python train.py --n_mels=64 --encoder_mlp_ratio=4 --encoder_conv_stem=false --decoder_weight_standardization=false --decoder_upsampling="nearest_conv" --init="small_normal" --residual_init="none" --beta1=0.9 --steps=9700 --epochs=15.9 --weight_decay=0.2
Rows from block 7 of the encoder of a small spectrogram autoencoder, named by matrix and row number. Rows with one number belong to one neuron. Each number is 128 + 32 x the weight over its row's rms, rounded and kept within 0 to 255. All counts start at 0.
After each neuron's rows are labels from the 100 clips, of 14976, where the neuron reaches its highest value: "top examples" is what is common among them. Only what is clearly more common there than usual is listed. The data: notes from a synthesiser with random patches. In brackets: how many of the 100, against the usual share in percent.
# fc1: MLP up (encoder.blocks.7.mlp.fc1.weight, 384x96), inputs 0-95
# fc2: MLP down (encoder.blocks.7.mlp.fc2.weight, 96x384, transposed), outputs 0-95

fc1.324 [130 152  79 142 134 181 160 114 153 132 120 114 206  80 127 109 137 154 114  41 204 130 123 114 143 141 156  93 101 142  35 126 162 109 145 104 122  87 140  88  88 106 119  41 150 100 155 122 113  91 135 128 103 103 122 130 111 109  93 227 137 129 155 102 109 113 107 158 125 116 108 177 116 117 138  88 119 145 115 117 143 121  75 118 132  82 135 144  69 110 101 104 158 127 164 153]
fc2.324 [110 120 216  96 121 113 180 136 163 198  79 160 137 164 124 146 127 106 135 139  34 105 120 149 109  94 110 166 224 127 121 125 127 151 143 139 120 159 173 111 140 150 129 147 119 134 127 122 169 251 130 142 175 123 141 131 123 127 181 126 131 147  91 162 152 119 141 156  88  69  99 136 125 130 128 101 151 126  65 126  93 122 134 114 110  98 130 152  97 120 137 181 148 111 140 121]
top examples: drive (54 vs 25.5); pluck (51 vs 25.1); gate (49 vs 24.5); text has "register" (46 vs 22.3)

fc1.211 [132 136 119 168 148 171 173 126  75 102 135 127  92  80 126 135 144 125 141 145 157 143 102  97  90 141 143 134  91 155  35 121 123  93 137 127 158  87  87  92 116 155 105 149 105 128 104 119  94 114  83 127  94  95 117 103  75 108 130   8 120 129 167 108 105  94 117 125 128 108  85 183  76 146  33 143 144 160  94 108 142 123  86 111 129 159  84 121 182 124 104 117  95 126 161 126]
fc2.211 [ 71 129 139 136 118 107 182 133 136 150 129 131 174 120 129 138 115 126 133 151 124 101 129 121 219  62  79  94 213 110 132 130 134 124 118 116  72 123 162 105 120  47 141 100 144 121 128 136 205  49 188 135 131  90 127 142 149 114 103 144 136 119  64 124 133 155 134 116  67  76 155 106 164  86 175 143 120 121 146 117 111 125 169 121 114  47 133 125  88 146 143 153 122 129 100 127]
top examples: square (36 vs 10); pitch class: A# (29 vs 6.6)

fc1.119 [123 144 111 168 159 167  97 169 183  91 154  96 108 131  83 101  57 145 110  96 117 120 110  95  94 136  32 205 142 158 109 155 143 116 146 198 112 157 107 116 161 110 103 153 153 121 147 110  85 109 136 104  91 117 146 174 118 103 139 125  50 133 149  94 159 123 162 117 133 128  59 109 155 108 161 143 102 168 130 136 124 136 132  70 163 149 135  96 151 187 154  92 153  99 134  82]
fc2.119 [163 126  75 171 124 153 139 113 115 159 187 109 101 117 133  85 105  98 130 152 140 126 101 158 132 116 164 145 111 155 132  88 183 143 159 152  92 143 109 138 166 108 195  68 140 101 104  90  65  87 186  71 122 140  40 116 134 124 123 152 115 146 117 121 127 120 122 149  89 138  64  98 132 143 136 101 149 194 129 142 128  83 194 165 164  96 123 125  88 151  82 168 171 166 170 140]
top examples: pluck (57 vs 25.1); glide (46 vs 22.1)

fc1.202 [111 148 116 161 108 146 176 115 153 144  69  83 175 160 114 115  85 139 123 120 149 144 212 117 175 101 145  92 145 121  92 132 115 146 128  89 130 102 108  47  73 144 100  82 126 155 135 100 143  83 120 140 103  68 111 146 130 107 106  25 145 153 106  85 118 106 121  46 125  88 102  46  96 155 144 107 135 159 137 156 144 124 124 138 138  88 108  91 106 139 142 152 138  95 116 150]
fc2.202 [135 130 118 112 136 122 203 118 130 232 103 150 143 216 100 167 134 143 151 112  68 122 117 159 129 136 141 128 200 156 110 114 109 183 155 106 143 156 153 147 148 148 154  92 103 162 125 140 139 214  89 115 190  87 147 101 149 120 117 128 114 107 164 158 131 128 133 133  88  99 126 123 133 144 133 145 156 121  87 106 123 112 101 140 118  56 109 159 115 107 103  98 133  36 142  77]
top examples: square (26 vs 10)

fc1.246 [124 138 133 157 106  99 169 116 104 123 143 143  99 147 111 126 114  84 102  39 159 113 115 144  81 101 112 121 163 141 141 139 102 121 130 117 113 137  88 156 175 137 143 134 114 115 145 183  94  89 104 114 125 219 122 115 112 126 161  89 128 111  98 125 119 105 143 185 116 140  82 174 118  87  72 214 105  99  98  58 120 145 133 116 134 187  33  79 149 136 113  92 116 164 160 145]
fc2.246 [135 124 134  87 135 175 254 148 103 114  87 103 124 111  96 117 117 150 151 136 113 107  97  63 150 115 180  49 102 158 137 135 160 158 127 156  20 139 172  96 131 137 142 120 141 131 125 134 202 190 163 105 131 114 117 129 143 111 187 120 140 114  88 129 110 126 134 117 171 134 140 150 205 159 138 137 145 144 134 125 108 109 161 132 116  86 161 146  84 131 118 158 124 129 157 129]
top examples: vibrato (61 vs 22.7); glide (46 vs 22.1); square (30 vs 10)

fc1.259 [102 131 134 152 107  84 169 133 122 116 128 133 149  63 120 113 111 130 132  70  80 133 122 183 111 150 125 134 142 130 129 133 133   0 119 138 133  91 149 134 186 105 129 212 100 120  98 135 110 114 152 131 117 131 138 118  92  43 140 134 114  77 143 121 102 110 134 109 119 119 113 102 108 107 138  79 132 147  95  70 141 139 137 106 116  57 107 109  95 106 150 125 129  36 142 149]
fc2.259 [170 116 135 104 141 112 255 132 128 132 100 137 143 103 145 153  86 135 128 127 105  91 115  68 119 134 110 122  98 139 124 127 136 130 130 138  50 129 139  82 197 138 135 135 122 112 121 129 187 176 112 124 107 123 148 129 166 106 160 128 109 123 136 112 115 128 124 121 136 137 120 102 193 158 134 128 131 114  77 128 151 131 142 139 126  84 137 135 114 148 125 144 121 137 152 122]
top examples: square (26 vs 10)

fc1.77 [122 139  96 146 150 141 159 121  77 159 128  96 163 238 130  99 125 142 117  64 117 117  65 126 170 118 129  98 140 113  65 139 156 101 120 110 137  92 155 133 115 103 110 209 169 124  97 112 113  82 163 108 130 136 114 160 124 167 106 203 141 130 163 104 132 136 131  97 129 146 136 144 124  83 152  54 101 107 165 154 115 108  82 126 130 154 179 148 153 125 131 103  87 210 115 173]
fc2.77 [137 113 139 164 136 178 139 117 135 122 106 148 153 104 124 150 113 133 137 191 156 123 125  42  55 142 132  55  95 126 153 139  88 130  98 127 193 126 154 172 158 122 139  78 139 136 125 143 174 130 152  74 131 132 100 132 176 104 140 123 131  49 119  43 135 138 138 119 125 223 153 146  35 167 140 147 149 133  88  91 147 122 134 112 128 131  90 131  81 134 139 132 139 137 114 138]
top examples: pluck (75 vs 25.1); triangle (28 vs 9.8); square (28 vs 10)

fc1.75 [147 132 141 150 122 146 124 134  57 128 142 156 100 139 142 121 107 109 160 133 136 149 179  91 159 159  74 165  77 101 153 124 176 115 135 155  93 112 124  84 176 108 160 192  99  87  96 147  98 120 167 107  99 124 131 109 128 119 124 146 115  80 120 120  59 122 154 119 100 194 111 178 128 122 180  96  81 106 125 239 145 129 137 161 135 126 197 120  45 132 117 118 118 168 130 122]
fc2.75 [157 131 135 116 122 102 137 105 122 172  99 147 108 207 109 128 153  88 125 128  78 156 110 138 102 155 126   3 167 119 157 115 113 129 130 166 246 139 119 165 140 209 143  54  82 127 120 135 157 107 160  83 120 117  84 123 141 146 117 127 150  80 180 106 138 113 128 129 122 172 120 143 121 193 139 124 130 125 145  98 131 160 139 145 131 111 170 107 143 121 111 150 153  99 157 129]
top examples: square (29 vs 10)

fc1.266 [159 107 133 140 104 128 137 149  69 136 143 131 111  70 118 138  96 100 144 142  89 137 202  84 132 153  92 168  93 125 155  94 160 134 135 131  89  92 118 124 174 106 139 166  89 126 120 123  91 146 177 144  97 118 123 126 103 116 112 184 105  86 129 121 123  96 165 161 129 128  89 158 127 112 175  94  90 109 138 226 136 125 151 141 107 130 184 108  26 114 140  90 104 227 134 119]
fc2.266 [164 120 172  85 144 114 131 105 111 147  94 163 110 198 105 127 195 120 116 128  97 141 131 159 104 158 114  20 144 120 119 123  93 135  72 195 155 136 136 133 129 174 155  47  82 108  99 127 169 143 180 126 157 118 112 144 117 131 147 133 138  80 183 106 143 100 104 128 148 211  93 140 137 214 126 148 159 130 147 117 179 115 135 109 116 100 143 103 152 117 133 145 143  85 125 110]
top examples: pad (57 vs 25.2); glide (55 vs 22.1); square (28 vs 10)

fc1.179 [131 146 156 131 133  90 165 177 128 165 143 116 120 146 154  71 126  90 170 100 120 140 136 108 120 157 152 124  79 137 124 159 152 183 161 105  82  87 129 122 155 168 136 111 189 141 111 127  91 163 191 113  72 161 122 143  66 117 120 153 196 194  94 153 149  93  89 150 213 145 123 115 101 134 126  98 139  88 145 111 176 124 105 164 103 182 117 125 124 134 189 190 132 160 112  92]
fc2.179 [173 110 190  96 109 146  90 145 135 161  82 158 114 205  85 130 120 148 132 147 137 140 111 105 140 125 106  82 144 127  98 175 121  90 117 210 179 171 118  75 171 157  88 127  77 198 132 163 160 181  66 133 155 104 157 121 179 125 133 149 148  44 179 137 116 128 124 120 159 162 113  74 148 134 116 148 128 131 128  99 132 109 118 147 105 113 130  93 174 113  84 140  94 102 114 116]
top examples: square (38 vs 10)

fc1.13 [ 98 138 128 145 128 157 162  98  95 127  95 105 134 223  98 117 123 140 123 154 121 129  16 153 124 117  87 123 135 135  71 154  72 178 124 148 139  46 109 183  94 140 123   2 107 113 138 156 121 102 146 151 132 144 142 117 113 144 119 172 128  76 116 123 123 122 114  96 104 142 131 137 121 138 148 135 146  93 181  78 129 139 146 120 141 121 125 117  44 134 114 136 104 117 114 142]
fc2.13 [113 112  49 136 151 109 255 109 138  83 205 158 101  61 116 110 118 134 128 129 139 133 129 100 179  87 163 109 111 118 107 129 131 172 151  74  57 106 106  93  86 121 135 138 130 139 134 143 153 115  99 143  89 110 121 114 102 131 143 115 123 162 113 132 119 122 103 106 159  77 114 137 173 129 116 122 122 183  42 159 128 139 118 141 124  78 157 115 163 137 127 100 129  91 164 103]
top examples: gate (56 vs 24.5)

fc1.123 [146 112  99 155 130 210 152 148 122 128 132  96 151 170 142 134  66 101 148 161 130 115 146  80 119 149 128 122 101 132 109 110 144 126 100  92 174  98 149  91 131 149 139 155 158 142 103 109 113 108 121 124 108 140 133  95 134  92   7 136 109 123 175  62 135 120 154 187 120 149 126 191  63 142 154  95 133 142 125 121 162 122  89  94 108 119 103 128  56 100 109  87 118 216 101 164]
fc2.123 [230 116  94 150 136 202 139 140 106 115 135  70 153  79 123 131 124 117 137 128 174  84 111  58 104 232 138  66  72 116 135 126 126  76 125 136 124 134 132 135 157 114 144 125 151 127 128 132  87 110 139  97 124 115 116 133 174 114  36 137 133  88 214  78 126 148 138 125 146 204 155 140 133 174 142 120 130 116 157 120 136 134 126 126 115 132 116 122  97 127 128  86 131 115 111 129]
top examples: glide (70 vs 22.1)

fc1.360 [158 148 109 120 156 139 154 100 102 134 124 107 133 129 195 122  84 149 100 123 148 136 101 131  71 166 147  87 160 113 116 108 203 183 125 128 130 206 170 128  90 148 153 126 145 128 133  65 114 153 156 129 128 103 135 127  94 126 175 155 141 120 134 150 146  81 139  98 141 109  92 101  82  92 113 127 127 142 143 113 127  74  49 190 142 170 138 166  87 175 147 199 168 173 174 188]
fc2.360 [118 131 166  72  77 159 111 130 147 142 102 144 133 210  90 113  81 154 118 100 101 117 182 103 117 144 151  96 126  81 138 150 140  92  80 158 166 145 130 110 136  87 117 172  64 158 116 144  82 203  78 125 164 134 163 110 155 128 117 119 148 146 148 138 128 100 104 133 121 184 143 108 117 188  92 152 129  86 102 160 156 130 110 140  76  55  90 151 201 123  93  88 115  99 141  96]
top examples: inharmonic FM (27 vs 10.1)

fc1.89 [139 122 167 156 148  94 131 127 174  73 144 106 150 123 117 117 132  68 156 176 194 142 107 126 116  45 149 126 124  94 154  99  68 163 107 118  99 164 167 107 183 157 101  91 149  77 192 137  76 134 118 101  85 161 108 127 113 137 134 130 121 112 155 152 148 135 119 108 121 117  99 157 141 118  93 173 136 142 168 104 136 128  97 165 172 216 143 181 145  84 204 155 140 154 134 157]
fc2.89 [ 71 114 120 181 116 153 117 115 179 118 127 109 123  57 118 125 132 121 120  79 136 128 106 134 159 175 138 170 116 110 129 150 123  98 117 175 136 149 142 150 204  54 102 203 107 122 127 133  79 145 110 142 101 111 121 104 178 148 156 112 134 117 170 136 127 155 106 140 103 165 124 119 112  34 137  89 127  75  77 111 164 111  91 177  91  38 100 133 139 170 174 154 135 135 120 110]
top examples: square (29 vs 10)

fc1.47 [123 119 112 155 116 162 166 121 101 139 144 130 128 119 130  90 122 119 123 160 109 113  95 218 124 136 117 127 183 117  97 128  85 145 105 164 161  67 138 183  99  68 120 122  84  96 101 140  98 128 203 139 135 166 139  88  80 111 128 171 115 105 141 119 126 106 125 136 118 145 118 224 106  49 116  82 109 165 116  49 106 133 123 104 116 102 167  95  58 149 122 122 171  82 137 125]
fc2.47 [ 90 120 114 121 111 144 224 115 152 115  80 115 121 112  65 148 145 108 104 140 116 189 125  65 109  66 174  58 111 132 111 132 104 167 169 102  41 142 116  92 138 164 136 108 102 106 121 111 197 167 112  85 109 142  93 128 163 113 197 140 175 156 118 145 139 101 128 128 156 137  98 126 164 187 110 155 137 166  90 117 155 112 121 140 115 175 168 143 181 133 125 146 123 150 126 135]
top examples: gate (66 vs 24.5); triangle (28 vs 9.8)

fc1.210 [ 91 157  91 116 166 159 112 141 125  97 108 130 119 134 135 154  82 112  93  86  90 166 166 112 121 122  87 185 150  76 111 137 132 118 133 217 130  73 128 141  78 148  80 153 141 139  92 148  98 115 145  86 145 122 132 100  88  87 134  99 104  95 130  95  78  98 150 110  54  69 138 149 179 122 118 129 140  98  60 164  95  82 204 118 137 151 157 120 156 122 151  76 123 118  78 146]
fc2.210 [146 103  80  86 137 158 146 125  87 158 155  83 154 144 178 144  52 118 108 118 116 167 124 145 146 118 134 180  66 136 178  59 180  79 164 149 132 129 165 147 136 100 175 110 158 135 105 117 180 138 187 118 144 149 138 134 113 117 103 164 103 179  77 104 140 143 140 159 161  94 101 117 109 126 124 146 140 160 148  75 148 162 141 184 173 105 115  88  80 187  96 100 159 121 165 172]
top examples: pluck (70 vs 25.1); glide (45 vs 22.1)

fc1.243 [108 141 131 160 113 141 155 123 123 121 142 172 100  99 129 131 130 139 115  64 186 118 134 140 131 110 123 141 149 142 103 134 115 105 142 132 111 170  68 109 163  92  75 129 108 101 115 136  67 123 118 119 130 214 100 108  88 137 144  95 130  87 111  97 118 115 131 176 126 117  98 148  99  39  41 149  68 126 101  84 103 123 113 125 127 182  76 135 192 154 134  93 136 216 170 141]
fc2.243 [112 140 132  92 123 187 255 159  97 143  89 151 157 117 112 149  87 123 145 153 103 116 129  81 122 112 103  91 122 139 137 118 124 153  91 112  41 135 125 128 143 123 141 105 118  81 109 123 191 153 116 144 148 109 140 138 206  93 163 136 135 129  96 121 131 129 127 133 130 138 122 131 177 157 145 119 116 135 138 114 138 132 138 128  97  82 137 102  56 141 125 129 128 102 101 128]
top examples: vibrato (58 vs 22.7); glide (52 vs 22.1)

fc1.49 [118 150 117 113 152 166 113 133  79 197 163 104 128 132 111 138 129 120  79 100 124 132  92 110 171 120 124 138 110 184 130  81 124 145  93 130 135 167  82  50 111 144  95 135 153  77 112 154  52  91 175  65  62 122 119 134  96 119 118 140 140 160 107 112 114 136 168 130 149 153  71  95 148  65  66 141 177 110 135 100  83 126 155 156 126 190 119 122 129 108 119  55 122 111 175 113]
fc2.49 [123  79  90 107 155 144 131 117 114 141 155 110  97 201 116 133 138 108 151 130  89 161 148  58 118 121 129  77 178 111 200 111 173 104 101 172 245 118 115 164 138 173 112 162 112 156 131 124 207 151 105 115 113 126 143 112 155 158  95 144 120 118 158 121 111 139 128 112 107 131 160 137 100 255 119 130 116 101 145 156 136 121 114 171 110  89 132 157 124 111 149 137 135 106 133 141]
top examples: drive (58 vs 25.5); bass register (53 vs 22.4); gate (50 vs 24.5)

fc1.50 [157 127 113 151 135 233 159 147 129 125 132 136 135 181 142 139  61  97 144 129 144 114 150  92 102 147 117 138 104 159 101 102 149 138 113  91 167  99 138  96 127 154 142 156 163 144  99 106 100 120 112 122 104 142 138 100 148 103  40 126 102 119 160  92 130 119 156 195 123 164 118 214  57 137 137 115 124 136 113  96 147 129  95  94 101 111  98 121  62  70  76  85 116 203 110 151]
fc2.50 [227 118  84 143 142 202 143 144 112  92 131  84 149  98 129 125 133 120 139 128 176  74 111  56  88 219 145  63  66 120 136 120 127  92 127 129 143 134 134 154 133 139 145 113 147 124 132 123  91 111 134 101 129 113 121 133 158 120  35 135 130  77 215  96 133 144 146 129 162 214 150 142 132 185 135 117 136 115 140 116 127 129 122 129 115 138 115 119  91 135 126  76 132 106 120 119]
top examples: glide (59 vs 22.1)

fc1.38 [230  92 158 144 132 138 144 116 145 159 150 109 140 102 108  89 111  92 115 101 106 122 156  79 116 120 139 209 121 189  76 104 130  89 155  99  44 110  94 139 132  74  95 137  75 181 101 104  99 127  85 148 177 128 121 152 155 106 142 131 141 163 105 128  91 139 145 124  86 189 140 149 152 103 123  96 106 100 136 124 147  94 119 179 116 138 172 120  93 163  91 135  81 129 109 185]
fc2.38 [143 100 140 130  75 119 121 160 121 122  91 141 108 141 121 102 140  88 147 143 116 101  68 142  87 119 153  95 150 191  92 119 122 255 126 111 157 104 164 120 150 125 144 133  70 158 119 147 128 176 104 143 128 144 179 128 155 103 167  89 180  73 220 154 138 111 142  89 136 115 143 112 129 147 123 125 134 128 134 117 150 136  76 134 110 209  90 125 131 113 129 123 103 153 103 150]
top examples: echo (55 vs 24.6)

fc1.186 [114 143 110 148 114 174 155 120  83 153 123 136 130 122 135 104 130 122 120 159 124 120  87 206 130 127 119 134 161 134  96 139 113 169 120 146 149  76 107 192 100  67 104 105  97 102 114 130 103 112 173 139 149 174 132 113  57 120 138 193 137  70 120 114 139 102 118 160 106 141 101 190 110  23  89 131 104 128 138  47  88 149 134 120 117 108 156 100  42 159 147 121 168 138 157 143]
fc2.186 [ 70 126 103 115 133 133 204 127 119 120  83 151 121 116  56 127 115 140 136 135 115 176 127  41 108 100 192  48 110 127 144 132 107 147 145 113  38 147 127  86 148 168 160 113 112 122 118 137 210 151 140  66  97 136  83 120 171 142 182 125 186 140 113 128 116 120 110 111 145 177 122 101 153 188 136 138 123 169 103 160 139 121 133 166 125 167 158 118 181 121 126 135 115 124 134 135]
top examples: gate (67 vs 24.5)

fc1.99 [114 146 110 201 153 140 195 127 148  92 104  75 137 231 107 126 129 138 110 110 143 154 155  71 114 107 174  70 115 142 105 149 138 148 129  94 118 127 176  98  98 210 134 112 118 134 142 105 115  69 100 102 139 139 107 137 125 128 111 155 139  92 148 111 120 115 107  70 146 118 101  39 103 197 156  87 177 140 109 138 135  88 124 134 139 132 121 123 143 105 103  71  71 122 155 133]
fc2.99 [119 113 134 182 142 117 204 114 124  70 148 113 112  91  63  81 144 110 118 132 176 166 135 128  77 145 148 158 125 131 126 127 138 101 134 173 203 126 112 182 141  96 123 104 112 140 125 134 145  66 154 149 109 136  89 113  19 127  53 127 157 113 133  40 124 123 131 117 103 194 126 115  92  28 112 133 125 103  90 122 146 134 130 127 130 125 143 127 142 132 123 131 122 145 137 123]
top examples: pluck (66 vs 25.1)

fc1.55 [109 137 113 174 154 145 147 114 111 115  94 113 101 214 106 123 123 115 125 119  53 128 126 125  49 125 116 108 111 138 171 134 133 137 126 142 124  72 133 149 115 154 127 205  98  94 135 174 115  84  76 112  99 158 135 127 126  81 123 212 109  71 125 120 116 114 100 121 134 173 111 159  92 125 129 146 135  94 137 152 116 153 120  79 123 150  86  51  70 139 100  81  90  49 131 136]
fc2.55 [127 132 116  94 160 237 178 148  59 169  94 154  98 140 106  87 176  99 132 167 141 121 106 126 102 111 139 125 144 140 117 128 153 129 138 207  55 122 127 173 110 124 115  79 135 132 114 106 142 217 124  68 151 114  96 151 138 113 168 118 168 135 136 183 102 107 129 107 103 138 105 143 182 150 125  77 126 141 191 109 114 122  97 130  98  96 138 122  54 108  96 120 128 118 127 123]
top examples: pluck (65 vs 25.1); square (26 vs 10)

fc1.6 [112 172 104 188 120 147 190 122 129 142 115 111 166  83 115  88 130 155 124 137 144 147 206 130 177 105 161 112 136 124  73 138  98 156 157  93 157  78 126  62  41 179 120 149  95 127 131 111 102  67  85 126 136  79 107 148 105 109 126 104 160 141 149  97 115  99 106  31 136  79  89  92  83 147 108  80 142 167 133 151 137 115  98 123 129 128 131  96 151 161 125 109  94 145 152 136]
fc2.6 [ 81 149 103 169 121 199 172 116 138 164 131 110 150 218  67 150 119 149 150 187  95 162 114 137 154  97 136 120 182 130 130 138  98 186 120  77 186 137 127 145 113 160 119  55 125 119 120 136 110  42 116  93 151 108 123 136 142 115  72 122 178 136 134 103 147 120 125 135  85  62 128 108 104 165 133 148 141 143 115 108 127 105 113 144 130 132 125 133  79 148 136  56 123  53 115 126]
top examples: swell (52 vs 25.1)

fc1.192 [203 133  98  99 128 118 138 104 111 100  91 129 136 146 160 141 164 166 185 104 102 116 141  92 161 130  76 181  97  73 139 195 156  70 185 121 203 130 132 100 100 140 143 159 114 111 125 110 147  60 129 120 146 139 160 121 151 126 161 139 132 116 150 135 131  89 142 154 150 167  86  78 177  84 177  86 223 117 116 130  86  81 128 107 150 117 119 121 161 109 102 112 149 144  90 123]
fc2.192 [166 100 147  52 122 120 136 149  24 134 142 133 105 117 138 149  90  77 141 177 121 128 123 160 139 106 134 111 109 144 123 109 126 244 116 146 130 162 130 133  44 115 125  75 147 124 144  95 151 181 109  69 157 131 122 141 110 150 122 162 158 135 132  87 109 129 124  99 112 143 112  84  89 208 102 163 140 132 134  97 144 137  89 132 119 162 109 131  89  93  86 107 107 135 181 160]
top examples: square (28 vs 10)

fc1.145 [130 113 150 144 121 122 156 153  95 109 101  80  74   0 147 131  95 116 144 160 159 108 133  75  78 144 143 106 100 139 113 105 142  64  88 182 162 111 140 161 151  79 122  93 120 134 150 151 159 117 189 129 128 142 143 123  91  97  29 114 104  94 122  88 127 138 143 188 100 154 161 140  92 104 163 150 130 155 152 151  98 136 162  99 112 136 115 102  85 148 110 149 168 133 116 108]
fc2.145 [ 94 123 181 161 120 172 144 124 117  77  76  49 169  47 126 137  95 126 136 173 177 111 125  23  47 107 132  91  73 130 123 123  98 108 146 167 110 129 141 164 143  78 150 125 144 134 120 137 163  97 146 114 108 100 116 133 113 103  79 109 126  99  98  31 136 140 142 106 114 200 158 117  96 110 131 125 129 150 147 114 142 123 154 127 122 136 126 128  98 140 120 173 121 151 108 152]
top examples: echo (65 vs 24.6)

fc1.169 [ 87 107 185 192 157  99 102 184 164  99  72 162 133 166  89  89 104 115 120 147 118 125 133 135 137 149 166  95 109  87 162 166 131 138 207 126  96 137 101 122 174  90 138 126 156  72 166 147 150 136 101 109 107 130 147 184 130 144 170 105 106 108 121 104  90 187  93 123 108 175 153 147 101 129 172 115  48  74 116 140 176 123 110  65 129 129 125 144  97 117 101 132  72 156 104 155]
fc2.169 [143 141 156 144 112  85 140 166 105 153 111  40 121  27 135 134  84 174 122  93 154 106 113 147 117 174 175 136 155  98 123 138  94  87 165 177 125 130 192 110 146  94 136 176 115 124 139 121 198 141 106 102  88 147 124 154  84 113 119 151  73 198 101  86 152 153 108 142 148 118 102  86  97 138 119 111 129 174 157  90 123 152 184 108 146 151 139 171 148 169 134 150 160 110  90 144]
top examples: vibrato (51 vs 22.7); square (31 vs 10); pitch class: F# (25 vs 6.7)

fc1.275 [124 133 103 136 108 136 179 115  86 138 123 168 112  55 141  95 151 123 130  99 207 126  72 140 154 104 116 124 138 135  84 125 102 172 143 129 113 210  75 106 133 108  85  73 127 111 148 142  81  96 138 150 132 147 109 106 104 126 116 124 109  90  94 104 128 119 109 137 120  93 118 144  86  55  97 129  78 133 172  74 126 129 127 127 145 100  71 112 141  94 170 133  64 229 158 155]
fc2.275 [133 135 151 176 130 170 255 146 102 150  78 139 175  86 128 146  88 127 133 153  90 106 123  87 119 135 123  91 138 142 119 123 144 157  95 124 100 115 184 133 177 146 136 101 119 105 132 120 183 146 122 112 137 104 128 126 147 100 166 138 125 103 153  90 140 120 133 141  95 171  99 102 125 174 148 137 126 148  93 113  94 152 153 119 124 100 107 139 113 153 126 138 124 109 109 133]
top examples: echo (60 vs 24.6); glide (45 vs 22.1); square (30 vs 10)

fc1.183 [191 142 137  90  99 123 144 110 103 117  99 114 114  64 147 102 111 139  96 141 135 163 142 125 141 184 141 155 104 154 121 158 180 116 114 124 182  92 108 120 116 101 116 124 107 157  15  40 128 158 174 147 101 117 122  57 147 120  98 145 116 133  94 118 165  74 142 103 122 102 134 120 134 107 133  50 152  94 172  86  98 148 153 119  45 162 106 134  88 134 112 112 138 134 100 116]
fc2.183 [137 141 147  95  95 152 125 141  94 102 112 192 103 224  91 105  63 105 150  95  91 102 134 129  95  89 172 102 117 119 183 154 126 139 127 138  98 123 143  68 188 158 145 118  94  95 134 121  88 160 112  91 109 135 135 121 136 116 150 169 176 115 180 136  89  85 115 140 146 207 117  97 159 187 109 130 146 108 145 109 120  94 128 117  49 112 172 128 191  99 107 121 134  99  95 118]
top examples: gate (52 vs 24.5); square (33 vs 10)

fc1.60 [ 95 137 110 156 107 117 164 104 147 123 157 156 132 115 109 107 165 116 110  37 165 116 104 178 108 134 149 144 165 110  95 128 116 105 143 147 131 161 112 152 175  85 154 157 104 120 113 158  64 132 127 111 130 184  99  95  85  55 151 112 103  59 119 136  98  82 139 148 132 129 119 197 111  59  87 142  85 140  89  14 114 146 115 110 124 173  98 108 151 123 131 106 116 122 160 136]
fc2.60 [145 127 116  81 138 128 244 131 142 167  91 100 111 132  90 117 134 123 137 131  61 153 125  25 147  92 168  99 142 138 117 147 131 162 177 100  56 116 141  83 125 188 156 106 122 121 115 136 196 182 125  82  91 146  96 116 156 130 154 134 167 174 139 141 131  95 114 120 174  95 136 108 173 192 132 103 113 150 100 145 136 146  97 140 122 123 159 119 119 111 129 132 102  89 167 106]
top examples: vibrato (49 vs 22.7); glide (47 vs 22.1)

fc1.135 [ 83 171 157 161  96 163 162 115 192 162  78  87 130 167 110 128 115 158 111 139  89 146 181 139 153 102 132 119 167 100 178 151  76 151  88 106 114 118 109  58 122 149  89 129 136  85 141  92 164  84 144 141 102 100 123 141 136 110 129   5 145 140  85 104 144 115 105  69  75  86 108  71 101 143 161 118 135 125 151 160 121 123 160 135 136 117 110 135 136 147 175 167 131  91 102 144]
fc2.135 [146 136  98 111 182  67 157 134 147 201 143 162  99 109 123 139 111 127 125  94  81  77 111 197 215 131  93 163 221 130 126 121  96 182  81 106 133 148 136 104 148  74 164 118 104 117 128 145 131 166 106 142 150 116 150 137 140 145  92 136 119 101 136  98 115 132 135 138  40  91 119 127  87  73 120 135 128 135 134 156 107 123 126 124 137  27 132 134 125 145  84  96 136 131 142 103]
top examples: inharmonic FM (30 vs 10.1)

fc1.271 [114 140 106 148 127 177 167 132  86 159 140 107 147 188 137 102 136 137 114 205  50 126 104 164  99 125 117 147 138 107 102 110 105 124 116 147 150  28 137 193 105  90 112  94  96 107  81 147 111 108 165 122 121 155 108 103  88  98 127 203 117  89 114  95 141 107 114 122 101 140 116 202  86  71 152 120 123 152 152  81 115 134 133 127 135 122 153  94  37 162 109 124 152 107 124 152]
fc2.271 [132 125  96  83 156 134 247 135 142 135 115  93 161  83 122 105 133 113 150 128 129 132 110  59 152 111 170  24  74 148 140 115 116 135 150 110  29 134 102  79 179 154 147  91 131 117 104 129 207 153 126 104 107 142 101 116 190 110 144 146 145 158 139 134 128 146 132  92 127 139 104 114 182 167 148  91 131 136 100 128 140 146 117 126 112 114 123 122 180 106  90 145 125 129 156 161]
top examples: gate (54 vs 24.5); triangle (26 vs 9.8)